From a checkpoint of a small spectrogram diffusion model.
Model: log mel input, layers 8.
Training: adamw at rate 0.0016, 15500 steps, batches of 128.
Data: trained on single notes of 20 synthesised instruments, 78125 training examples, 25.4 epochs.
Rows from block 2 of a small spectrogram diffusion model, named by matrix and row number. Rows with one number belong to one neuron. Each number is 128 + 32 x the weight over its row's rms, rounded and kept within 0 to 255. All counts start at 0.
After each neuron's rows are labels from the 100 clips, of 14976 (inputs lightly noised), where the neuron reaches its highest value: "peak in band" is the frequency band that holds the peak. Only what is clearly more common there than usual is listed. The data: single notes of 20 synthesised instruments. In brackets: how many of the 100.
# fc1: MLP up (model.blocks.2.mlp.fc1.weight, 576x192), inputs 0-95
# fc2: MLP down (model.blocks.2.mlp.fc2.weight, 192x576, transposed), outputs 0-95

fc1.215 [ 55 147 107 171 117 146 117 149 128 112 159 185 110 123 124 106  91 111 123 164  68 177  98 152 122 173 153  97 102 124 154 145 152 136  93 118 119 178  83  73 117 145  94 151 113 126 107 127 157 116 122 150 137 154  84 143 103 170 124  81 128 126 170 114 107  76 129 142 136 116  83 120 133 128  79  99 163 174 112  79 152 132 128  89 159  93 148 149 121 124 126 115 158 142 161 123]
fc2.215 [ 98 124 139 174 114 140 111 155 118 110 157 108 119 137 115 129  79 107 105 101  85 152 104 155 100 184 122 177 114 111 172 126 158 163 128  94 115 120  65  85 124  97 145 112 201 170 165 121 117 100 151 150 137 118  98 120 120 204 123  85  87  88 140 153 119  79 143 152 114 115  88 117 183 104 130 118 131 194 102  77 117 199 153 143 183 168 151 155 140 132 151 104 173 146 115 107]
peak in band: 2000 to 4000 Hz (65)

fc1.461 [157 162 113 169 124 122  87 150 132 148 146 109 112  69 118  92  91 146 107 145 210 132 117 142 124 137 193 147 133  95 164 115 108 115 124  58 132  34  87 195 151  96 123 107 120  99 131 154 152 119  94 135 148 122 143 112 171  82 121 150 137 137 115 129 102 126 131 144 101 125 120 223  78  94 112 169 164 154  90  95 107 150 139 180 161 130 105  40 128  92 156 107 141  87 149 154]
fc2.461 [127 149 141 169 126 121 110 161 119 109 109  96 108 127  83  59  88 147 115 113  86 162  80  63 113 128 166  98 151  46 167  72 141 110 175  91 140  66  59 114 170 145 112 111 109 123 140 125 112  85  77  90 132 111 134 125 180  84 147 122 117 151 141 146 170 182 128 102 156 124  97 187  87 114  84 173 105 182 130 169  95 122 174 102 128 144 175 103 140 145 130 135 151 110 160 140]
peak in band: 1000 to 2000 Hz (67)

fc1.268 [ 71 129 157 198 174 125 133 156 183 170  98 157 130 124 163 130  69  99 142 143 104 142 137 121 154  92 164 150 119 165 117 213 128 176 110 115 114 126 150 128  25  74 145 141 169 131 147 138 205  77 103  48 144 127 205 156 134  96 135 139 158 111  74  62 140 100 162 103 157  92 120 165 130 148  64 153 135 120 131 166 147 121 161 174 100 128 115 159 147 154 119 101 118 135 175  94]
fc2.268 [ 69 115 120 135 166 168 116 174 190 121 149 219 135 155 110 149  83 152 146 129  79 151 153  99 154  84 200 134 107 113 151 163  89 118 126 165 112 166 133 102 121 150 121 135 102 133 122 117 172 160 101 105  76 152 139 122 102 117 167 112 161  65 132 137 118 107 147 112 186 219 122 111 161 147 121  88  87 156  87 174 125  90 131  73 110 108  77  99 146 156 133 158 106 169 133 139]
peak in band: 4000 to 8000 Hz (58)

fc1.7 [171  86 105 110 148 128  81 154 184 146 105 139 153  96 157 121 184 156 172 161 123 113 132 138  79  87 155 119  95 173  78 161 139  71 110 101 112 101 100 175  93 111 111 192  93 150 128 139 167  86 160 135 134 114 138  88 158 147  99 160 137 177 101  31 102 122 127 125  93 112 124 135 136 140 140 168 117 101  90 137 148 133 164 198  80 145  90 128  98 142 122 156  87 134 155 134]
fc2.7 [106 118  51  95 216 112  63  79 123 127 136 151 120 135 168 114 144 151 124 182  74 143 147 125  85 142 123 136 140 165  98 110 175 115 123 123 145 136 135 126  71  84 121 155 135 127  99 113 251 100 178 139 135 142 181 129  72 113 157 144 174 139 136  90 125 159 143 135  77 131 135 155 121 145 117 110 110 126 108 137 124 171  56 119  90 101 101  97 121 152 117  90 123 137 117 184]
peak in band: 250 to 500 Hz (100)

fc1.333 [ 97 164 141  94 161 164 133  98 111 125 172 179 150 155 127 141  64 101 100 101 142 131 123 120 128  86 113 133 147  81 134 152  99 171 124  94 121 175 158 100 105 157 167 142 116 136 195 204 146 111  43 109 150 192 113 156 104 113 124 156 132 123 186  96 123 141 255 104  99 136  78  88 141 102 134 161 146 172 163  56 156  96 138 158  99 150 146 130 140  96 132  79 140 127 146 114]
fc2.333 [ 94 180 167 127 139  83 114 152 149 171 104 134 107 122 155 116 145 118 139 138 151 138  59 188  59 157 112 124 158  69 138  72  84 140 120 156 150 193 177 184  98 165 108 161 103 115 181 171 150 121  96 163 203  68  96 159 114 109 131 134 113 107 141 141  88 118 195 161 182 132 120 108  96 158 135  95 168 135 159 122 140 139 135  74 125 138  73  99 188 145 108 124 117 120 117  94]
peak in band: 250 to 500 Hz (65)

fc1.501 [129 108 116 137  85 126 177 101 141 160 131 125 205  58 146 132 165 205 114 111 195 127 119 107 144 159 130  91 106  95 124 118 199 175 122  81 142 121 126 185 113  68 151 121 160  75 160  67 136 121 247  64 147 126 167 134 110 125 119 149 165 161 161 156 171 143  52 185 129 108 138  88 165 111  90 157 128 138 138  75 135 132  85 146 137 101  91 126 147 132 148  25 106 107 113 180]
fc2.501 [ 86 120 141 105  99 111 118 163 121 140 117 106 180  77 138 135 131 141 127 108 221 161 109  83 114 122 130  84  99  60 115  99 177 135 112 106 213 157 116 157 101 130 118  68 143 118 170 132 124 128 175  86 144 110 120 136 120 112 126 145 185 123 132 177  94 142  82 169 173  81 105 108 116  99 116 148 115 153 155  85 150 119 121 133 168 126 132  82 119 112 118  86 117 147  60 200]
peak in band: 4000 to 8000 Hz (92)

fc1.368 [114 202 117  91 114 113 150 178 157  88  93 196 152 109 121 169  90 105 140 162 141 158 133 110 111 151  26  87 156 171  72 164 140 144  92 155 128 142 143  80  72 110  34 142 149 143 135 160 115 124 150  89 112 124 175 128 143 171 175 145 152  98 135  96  99 145 121 159 189 124 131 114 184  89 179  85 156 128 133 112 127 130  78 102 113  95 115 120  95 159 131 150 114 144 155 138]
fc2.368 [ 61 135 147 141 124  84 124 125 106 109 105  95 101 100 128 149 146 108 157 117 152 175  96 122 101 172  69 137 110 145 115 170 194 162 114 183  66 107 108 105 107 133  75 125 136  85  69 115  77 151 153  88 146 107 194  97 167 104 179  95  73 145 103 147 145 193 130 167 127 115 115 147 195  88 130 154 119 167 168  85 129 170 125 125 110  86 160 110 141 220 127 124 137 105 151  92]
peak in band: 4000 to 8000 Hz (55)

fc1.255 [ 62 136 187 198  89 101  97 168 112 109 126  82 132 130 157 184 108 111  64 117  91 145 152  82 154 130  93 165 125 112  98 185  97 137 148 104 111 134 145 138  77 143 178 122 100 152  84 168 135  92 102  52 179  97 157 136 204  97 114 149 131 128 162 103 121 116 178 123  64 117 128 100 144 136 142 168 165 141 146 122 144 127 155 201 162 144 129  89 152 113 158  73 149  77 129 107]
fc2.255 [161 162 116 101 106 161 143 145 148 140 152 145  94 190 156  94 143 137 148 154 115 100 139 183 120 121 137 132 126 121 158 118 127 137  92 119  91 121 155 142 154  92  94 187 127 113  85 120 117 139 139 134 167 148  75 141 118 121  94 119 132  86 128 147 156 122 142  84 248  99 176 116 131  96 143  74 116 158 134 136  74 154 112  68 142 130 113 107 101  77 139 153  86 110 185  58]
peak in band: 4000 to 8000 Hz (53)

fc1.144 [193  98 137 158 143 100 111 161  75 123 154 153  50 131 171 165 137 101 112 163 142 117 141  73 158 163 101 113 137 133  78 140 112  96 118 103 125  99 102 129 110 102 103 159 137 158  95 145 141 128 132  85 191  92  88 144 195 202 171 147 147 185  99 196 129 158 153 172  86 106 125 155 145 175 170 157 126 107  88 179 121 132 158 189 117 109 134  30 153  97 123 109 128  79 122 131]
fc2.144 [159 149 134 135  98 153 124 130 139 145 145 105 203 107 121  68 152 148 122  78 144 127 143 166 104 152  70 150 118  94 149 119 147 145 121 138  92  89 120 181 119  87 107 152 131 107 150 138 141 115 120 144 140 161 123 120 163 119 106  87 153 129 107  24 155  60 120  74 159 180 128 125 114 106 126 127 112  93 112 109 153 102  66 130 102 103 190 164 140 105 203 161  63 146 197 110]
peak in band: 4000 to 8000 Hz (52)

fc1.187 [122 146 112 117 165 158 175 142 108 100 124  83 120  94 131 121  78 174 128 201 145 147 146 157  98 102 155 131  92 186 152  59 151 108 130 120 101 144 142 120 177 151 132 100 148  87 188  28 121  96 126 146 151 118 104 140 124 165 114 139 100  83 130  97 105 105  78 133  98 142 177 111 115 122 119 115 175 133 118  76 124 160 163  54 160 143 152 191 113 145 100 132 121 136 118  90]
fc2.187 [ 85 164  95 122 141 125 100 187 132  99  83 204 142 143  72 102 104 123 116 146 124 165  77 119 105 125 193 187 118 113 154 160 102 166 132 160 142 148 137  93  81 250 113 128 158 172  86  94 145 172 126 148 124 110 185  88 120  98 144 125 119 135 106 160 117 151  57 119 154 194 158  84 149  95 118  97 135  96 140  97 113 124 177 139 128 110 124 168 127 143 116 116 127 123  77 160]
peak in band: 1000 to 2000 Hz (55)

fc1.445 [160  92 130 103 108 139 167 121 138 137 114 125 138 103 234 124 139 125  77 121 134 130 161 116 115 123 148 105 128 121 100 140 134 124 108 128 123 122 144 140 107  87  78 130 121 132 119 131 156 140 132 157 123 128 126 107 139 141 143 103 137 146 190 117  97  45 132 185 132 103 145  19 104  84 144 162 166 110 140 122  97 130 183  74 141 128 114 191 118 165 185 172 111 108 118 184]
fc2.445 [ 76 172 180 137 123 131 157 152 103 122 116 109 121 150  73 114 104 108 114  53  47 149 118 104 135  98 128 156 121  68 127 114 152 106 203 128 166 148 117 101 165 142 109 120 103 156 148 130 103 108 129  54 157 125 144  96 156 149 125  84  93 131 176 157 169 122 143 168 174  77 146  70 137 138  79 109 170 146 181 153 115 151 153 103  46 108 109 186 111 158 115 192 117 111  92 118]
peak in band: 2000 to 4000 Hz (57)

fc1.320 [157 207  34 167 116 121 172  82  99 184 114 185 208 157 153  97  95 128  85 111  98 107 120  77 138 118 131 209 138 115 104 122  96 135 121 113 123 178 165 170 144 111 150 124 123 141 137 143 184 109 121 128 131 155  90 112  53 107 132 155 102  73 111 129  86  77  96 129  95 127 137 151 128  89 133  96 149 184 122 144 111 102 140 124 110  97 124 138 132 139 150 142 107 110 156  90]
fc2.320 [124 148 101 125 135  89 183 128 126 207 104 133 132 162 164  88 100 129 100  89 123  96 116 125 102 168 171 255 122 157 101 116 138 112 152 116 104 107 111 149 204 127 139 109 122 187 124 131 167 110 103 135 123 160 123  99  87  93  66 154  76 120  80 131 150 119  69 126 140 110 170 152 158 120 170 169 105 162 158  85 179 101 132 130 141 177 112 184 171 115 106 151 157 112  89  73]
peak in band: 4000 to 8000 Hz (50)

fc1.279 [112 111 164 116  98 149  81 179 108 123 197 100  90 112 167 114 140  85 123 155  87 171 166 129 117 141 135 164  91 196 119 107 109 115 114 131  96 137 157 142 178 147 123 147 156 169  58 172 144 116 159 154 119 140  93 127 190 130 135  85 151  91  55 136  87 127 205 110  73 132 127 135 137 153 108 133 121 108 134 207 112  97 194 142 182  89 147 113  96 159 149  91 135 165 125 123]
fc2.279 [116 150 148 133 144 140 138 150 137 135 107  90 144 177  72 148 122 150 155 148  98 146 142 103 136 173 144 163 159  86 124  68 112  87 113 117 117 100 154  95 162 225 129 134 117 121 172 130 108 101 112 103  78  88 145 163 116 128 119 127  65 135 150 174  85 146 123 102 149 121 168 107 141 146  62 145  97 188 163 140 125 142 132 100 103 131  95 127 157 203 143 167 150 109 129 139]
peak in band: 1000 to 2000 Hz (84)

fc1.440 [125 158  74 147 183 103 140 157 117 147 124 120  83 145 184 111  94 153 109 129 117  82 147 101 106 129 156 136 114  94  95 152 102 163 127  62 113 102 140 146 107  80 156 164  76 134 151 141 166 145 116 132 192 150 155 143  67 106 129 147 159 135  98  72 123  87  97 146 130 120 168 113  70  72 171 157 102 145  86  73 120  86 140 119 178 123 120  93  88 118 173 132 141  88 133 195]
fc2.440 [ 94 142 164 115 151 137 125 123  57  82 163 102 116 118  80 108 149 127 126  46  65 151 111  85 118 149  81 165  78  79 152 138 150 161 153 125 136 108  95 156 169 123 173  93 110 134 107 118  59  72 124  95 163 126 158  92 102 116 122 110 119 104 185 131 106 161 123 152  79  94 170 123  85 153 113 150 171 179 138 132 101 138 141 190 119 147 132 140 119 135 163 123 121 138 140  84]
peak in band: 2000 to 4000 Hz (70)

fc1.181 [ 83 145 153 119 126  81 123 118 133 118 139 146 122 159 121 178 128  17  90 110  76 115 158  93 139 103 121 133 208  98  94 186 108 125 129 172 135 124 120 130 102  89 163 112  84 188 115 255 119 137  47  99 120 117 156 104 162 132  87 106  81 102 127 100 151 129 253 113 140 154 101 148 109 119 138 125 133 139 132 127 160 130 127 179 134 158 125  99 142 103 191 146 117 145 105 132]
fc2.181 [129 141 136 113 106  31 133 165 140 102 140 123  58 126 174 143 131  17 118 104 163 147 111  81 130 116  94 120 200 134 121 107  95 108  58 120 138 157 109 151 100 113  96 123 129 141 136 255 143  94  33 123 152 166  81 140 148 142 128 140 121 128 132 106  92 122 255 111 140 116  60 128 101 115 101 142 132 130 120  95 150 112 100 118 128 123 131  92 133 116 123 161 110 126 135 140]
peak in band: 250 to 500 Hz (73)

fc1.343 [191 148 158 124 118 169 140 136 106 177 151  79 114 116 135 120 134 137 134 169 150  95 177 139 100 160 201 131  74 166 130  51 120  98 146 129  99 126 149 122 133 177 121 150 156 132 159 135 141 122 157 174 147 145  80 125  80 176 172 127 181 192 121 113 120 183 176 119 122 155 139 141 110 131 151 173 112  91  97  77  88 127 130 149 109 118 174 119  93 117  94  95 124  98 120 172]
fc2.343 [165  84  96 187  90 136 125  96 103 110 137 112 142  31 136 125 136  88 123 124 146  96 122  86 127 117  88 179  99 143  57  58 153 157 111 158  40 153 129 154 138 148  82 161 153 163  97 144 217 115 141 138 124 128 145 168 131 109  85 111 117 131 153 108 144 118 122 100  98 171 102 105 136 113 127 101 142 104 160  82 123 158 144 167  94 168 161 157 148 141  97  89 136 132 199 171]
peak in band: 4000 to 8000 Hz (95)

fc1.481 [176 119 132 112  96 133 128 101 176 177  94 133 124 128 136 102 168 132 116  62  84 114 162 102 129 134  85 154 103 120 148  97 135 121 131 132  83 163 206 130 161 130 115 109 125  82 121 144 120  90 112 156 147 162  83 132 141 118 169  98 123 109  90 170 113 131 180 115 114 133 138  89 154 134 114  94  48 100 118 193 152  61 119 122 114 112  88 169 171 140 112 132 153 157 176  91]
fc2.481 [110 133  99 182 171 159 143 128 115  85 126  74 140  91 127 137 102  80 132 190 140 155  47 195 122 109 139  93 100 154 200 101 165 117 119 110 128  99  34 149 126 156  84 160 151 191 120 132 183 151 126  58 130 114 161 138 121 136 141 194 134 139 159 119 146  91 130 125 134 121 114 142  98 115 136 154 177 173 130  81 116 154 156 165 129 121 136 151 140 155 145 122 124 112 162 133]
peak in band: 2000 to 4000 Hz (51)

fc1.566 [ 67 116 159 121  55 135 186 162  87  75  59 137 153 146 174 165 115 133 118  73 151 129 130 119 172 122  93 151 118 117  84 105 128 152 130  97  98 124 106  70  65 121 123 144 145 122  48 174 116 148 161  71 191 125 103 110 152 130 104 185  93 150 138 185  47 127 165 129 154  95 124 116 118 111 167 147 166 120 182  81 136 130 101 157 172 139 153 105  88 108 162 115 102 179 126 139]
fc2.566 [141 145 127 100 114 164 108 134 227 139 107 135 125 137  86 113 160 127 111 153  78 126 155 163  69 152 180  87 106  83 121 131 144 193 120  85 118 202 195 166 147 121 112 156 145 123 104 114 118  94 101 163  94 108 157  51 104 108 135 108 137 101 132  73 130 152 123 164 179 127 131 111 155 179 115 164 154  92 150 110 137  98  32  59  64 115 105 121  94 108 126 192 156  66 153 124]
peak in band: 1000 to 2000 Hz (54)

fc1.375 [134 148  59 156  61 134 156 142 168 143 168 168 122  49 120  74  85 158 125 180 137 159 110 115 111  79 144 129 114  93 115 154  97  93 126  60 103 120 113  95 102 137 129 126 114  91 138 107 114 118 137 153 124 162 159 118  89 176 172 129 125 138 100  94 113  89 146 123  82 109  99 147 158 135 103 136 182 158  84 135  96 133 130  66 162 126  92 101 156 158 151 143 135 103 161 119]
fc2.375 [ 66 116 122 124 100 120 124 121 167 167 184 148 114  88 151 121 115 130  67 158 118 157 101  91 113 121 127 155  80  70 176 167 125  68 146 120 143 101 121  93 103 136 135 135  94 157 158 125 160 143 142 124 109 120 162  90  98 159 156 144 138  90  99 142 161 152 114 120 140  94 158 147 200 124 142 129 187 144 135  90 159 224 150 144 150 165 117  93 102 126 202 158 172  83  94 110]
peak in band: 2000 to 4000 Hz (53)

fc1.390 [180 155 144 141  76 170 108 208 203  83 164 150 123 115 138 138  93 101  76 163 167 186 129 170 109 147 151 109 104  86 148 153 117 102 164 161 128 138  84  75 131 113  60 137 130 100 134 136 142 134 120  96  93  97 138 135 196 152 121 105 194 172 133 121 128  90 133 164 105 158  54 125 145  79 117 134 148  95 144 128 109 185 106  96  78 122  83 103 129  99 141 121 129  93 139 135]
fc2.390 [121  97  60 165 133 145  82 122 148 101 161 112 137 149 121 158 188 112 118  82 122 134 137 165 137 135 149 143 112 114 128 132 145  92  93 139  99 115 103 158 123  80 141 104 159 134 110 107 111 118 110 150 137 140 150  83 148 192 143  39 112 133 116 152 123 136 130 158  71  66 100 123 182 126 121 139 191  88 124 137 118 214 106 123  54  87  99 190 166 153 142  94  95  96  97  94]
peak in band: 250 to 500 Hz (63)

fc1.473 [120 178  67  90 158 115 103 114 145  82 173 102 119 116 102 141 152 131 119 138  89 136 212 156 141 165 190  83  85 156 113 130 103 146 123 126 114 164 120  65 142 145 141 170 130 166 131 110 188 167 203  68 168 167  76 130  71 118 207  71  98 173 167  92 131 133 101 132 158 139 159 110 119 151 174 167 107 123 143  81 123 122 139  60 183 163 176 144 111 130 132 107 121 171 114 118]
fc2.473 [117 124 145 154  72  75 170 152  71 117  93 191 111 142 138 128 146 120 119 117 104 134 100  83 142 118  56 148  70 106 114 117 145 132  82 165 108 130 141 116 116 145  99  97  68 101 130 111  81  92 106 178  93 106 138 140 108 176 108 198 103  76  77 150  90 129 117 118  73 126 134 134 129 159  93 145 135 126 133 119 118 107  98 150 146  44 108 157 187 147 120 148 155 123 135 148]
peak in band: 2000 to 4000 Hz (64)

fc1.322 [134 151 189 119 136 122 160 124 130  93 168 125 142 147 111 132 168  97 170 162 143 204 145  73 151 101  81 141 132 154  88 120 121 134  77 174 106 163 184 134 132 100 160 106 108 148 113 150 136 115 129  84 118 119 144 121 185 104  75 122 144 135  80 125 124  91 100 138 146 108 100 157 189 160 183 109  74  99 108 150 225 107 131 171 124 113 116 115 112 107 108 123 108  93 159 120]
fc2.322 [147 121 127  88 131 131 124  99 134 118 116 114 134  79 108 113 111  77 167 109 109 141 136 108  91 133  69 223 124 172 134 113 177 113 103 138 101 154 102 121 149 139 166  35 120 176 102 108 139 105 141 128 106 151 140 133 143  95 163  96  87 110 125 117 153 167 123 150 105  90 102 143 173 140 145  68 127 144 173 173 142 133 121 140  92 118  79 144 129 126 122 122  76  89 159  92]
peak in band: 1000 to 2000 Hz (58)

fc1.420 [ 98 118 129 136 139 153 146 152 181 157  78 185 118 116 147 105  77 112 101 100 141 200  85 124  99 147 137 127 125  72 112 148 148 138  79  66  78  65 166 154  87 120 122  84 148 100 134 120 184 142  96 125 114  95 149 138 191 103 129 161  83 119 153 145  89 107 181 103 179 136 138 125 156 118 122 111 119 121 108 157 141  61 149 181 126 164 138 162 127 124 106  92 126 163 201  90]
fc2.420 [146  94  96 145  95 128 107 128  51 125 132  58 172 112 146 111 161 126 127  90 102 101 116 100 108  88  75 145 133 109 167  68 179  87 108 134 190 115 149  97 139 160  66 168 110 166 108 128 109  71 134 112 141 161  45 110 112 197 143  81 157 175 102 108 113 159 109 184  85 119 113 159  99 137 129 143  61 168 141 113 135 187 107 151 165 103 142 120 151 155 145 148 128 124 129 150]
peak in band: 4000 to 8000 Hz (92)

fc1.78 [118  91 150 173 156 131 136 155 142 184 153 164 103 143 147 123 116  95 165  77 135  82 160 139 198 102 133 116 118 150 131 173 106 153 116 160 101 124  83 143  69  52 118 153 182 192 145 168 183 136 124  87 130 143 143 137  88  90 186  76 166 148  85 123 115 102 183 157 181 149 108 200 125 118  57 157 118 119 107 205 160  90  82 141 111  86 120  63 179 161 171 153 106 125 161 142]
fc2.78 [ 97 127 151 111 117 138 133 157 159 132 132 230 101 169 116 166  75 106 174 115 113 122 110  59  91 125 195  83 135 102 115 124 172 103 133 122 119 181 147 147  95 159  96  75 131 134 153  83 141 141 105 123 120 148 113 157 162 120  93 117 128 139 150 153  80 152 121 133 219 233  98 143 103 139 138  97 160 120 131 165 138 139 133 140 144 134 127 108 123  94  73 121  97 178 124 102]
peak in band: 4000 to 8000 Hz (59)

fc1.460 [159 153 144 129 101 134 185 170 150 111 126 144 166  85  79  81 135 158 150 203 171 178  90  91 179 108 182 180  98 108 144 115 100 163  84  62  82  52 126 156 102 102 105 133 120 123 163 148 157 125 107  72 138 166 131  79 147 148 169 145  95 123 176 127  81  82 167 167 116 102 131 154 121 142 145 125 154 156 109 127 168 111  69 150 171  79  95 138 119 106 170 139 103 184 186 162]
fc2.460 [173 146 140 101  87 129 190  98 144  92 176  68 141  96 146 161 153  87 175  94 182 138 151 114 110 114 153 140 147 122 102 119 203 117  98 154 136 120 155 128  96 114  81 150 146 101 138  96 169 104 136 148 185 179 111 152 132 133 215 189 191  81 102  67 132 148  96 125 103 158  88 128 107 141 105 153  98 142 124 110  95 135 154 157 140 128 119 105  76  90 143  78 197  91  88 129]
peak in band: 250 to 500 Hz (62)

fc1.457 [151 101 126 126 136 123  97 120  99 153 106 132 204  77 103 143  79 110  69 134 123 226 130 154 125 141 154 167 114 141 133 147  95 132  71 113 100 114 101 166 114 145 143 149 122 149 127 112 102  88 136  71 215 133 134 146  97 193 111 152  78 183 145 143 124 149 138 104 133 125 166 119 149 132 112 113 210  52 158  73 131 108 128 112 112 143 111 122 114 122 144 173  93 124 160 144]
fc2.457 [ 69  94 122  95 124 169 119 169 166 160 154 166 170 140 121 177  90 135 121 159 136 118 141 124 162 164 180 102  75  89  97 194 119 111 137 191 143 134 119 128 158 163 122  75  80 110 114  95 144 214  87 153  13 109 106 145 110 108 110 154 130 115 143 143 154 111 138 126 178 163  95  85 116 143 141 107  92 136 108 161 118  88 160 129 130 146 175  82 125 108 118 127 166 167  80 155]
peak in band: 250 to 500 Hz (53)

fc1.379 [153  94 136 170  89 113 178 169 121 160 134 173 145 125 103 153 187  71 130  99 119 118 192 127 157 138 118  94 165 104  67 171 161 124 102 139 125 169 166 166  88  76 121 114 127 131  61 191 117 166  78 124 128 114 116  92 161 123 150  97 166 128 207 152 186 124 130 182 128 148 126 122 126 130 122  76 123 114  64 145 172 117  59 130 149  87 104 118 137 141 175 195 100 131 171 159]
fc2.379 [205 114 139 156 131  94 167 158 135  82 148 135 118 131 151 178 166  65 160 103 118 122 169 132  88 111  66 113 204 168  87 143 131 108  88 148  74 159 130 133 150 101 101  88 147  92 115 173 143 123 129 105 186 187 170 157 174 147 162 127 112 118 158 130 155 109 159  90 115 111 114  95 122  97  60  89 144 107 159 146 148 122 121 150  87 117 149 116 141 124 107 165  62  71 214 109]
peak in band: 250 to 500 Hz (54)

fc1.434 [142  62 123 126 125 104  91 166 116 140 136 113  88 136 179 175 128 150 137 101 160 110 137 167 140 165  91 120 119 109 106 151  97 110 165 144 118 140  89 126  75 123 164 124 137 137  74 165 190 164 122 115 122 102  92 108 143  81 154 156 108 149 129 148 194 138 151 124 152 143 129 156 127 159 168 205 163 129  78 139 123 104  68 153 139 180 178  84 120 112 151 135 125 114 131 145]
fc2.434 [149 160 118 171 125 136 128  69 133 162 151 180 111 163  88 114 143 111  75 140 125 124 150  92 133 137 162  83 114 105 117 118 183 174  86  92  84 102 143 166 150  70 110 182 163 147 178 100 126 105 102 119 143 133 141 176 129 154  93 100 170 110 161 110  63 135 127 103 110  45  91 149 132 133 115  66  93  96 161 132  93 173 167 126 126  97  77 115 170  86 145 151 125 106 176  98]
peak in band: 4000 to 8000 Hz (52)

fc1.2 [ 88 117 149 128 147 130 135 101 121  87 175 164 140 181 126 169 117 175 108 101  92 130 154  80 190  98  97  83 101  90 108 219 135 189 115 119 119 138 112 136  92  76 169  87  93 137 148  96  99 142 134  55  90 146 179 120 139 121 109 123  76  75 143 148 152  79  90 122 143  74 132 119 155 127 124 132 142 173 142 184 154  70  90 123 194 114  99 114 156 130 175 110 118 162 134 115]
fc2.2 [192 124 132 107 112 153 170  84  80 104 170  88 185 102 109 146 156 162 133 144 116 117 177 150 114  99 102 165 149 106  74  98 124 158 109 136 116 136 121 125 161 127 110 113 110 158 112 112 130  80 154 136 200 116 166 141 114 169 124 106 119 141 104  91 138 152 142 105  65 123 120 118 125  49 100 148 145 137 179  69 129 169 189 123 104 114 180 159 117 171  79  60 103 190 173 124]
peak in band: 4000 to 8000 Hz (56)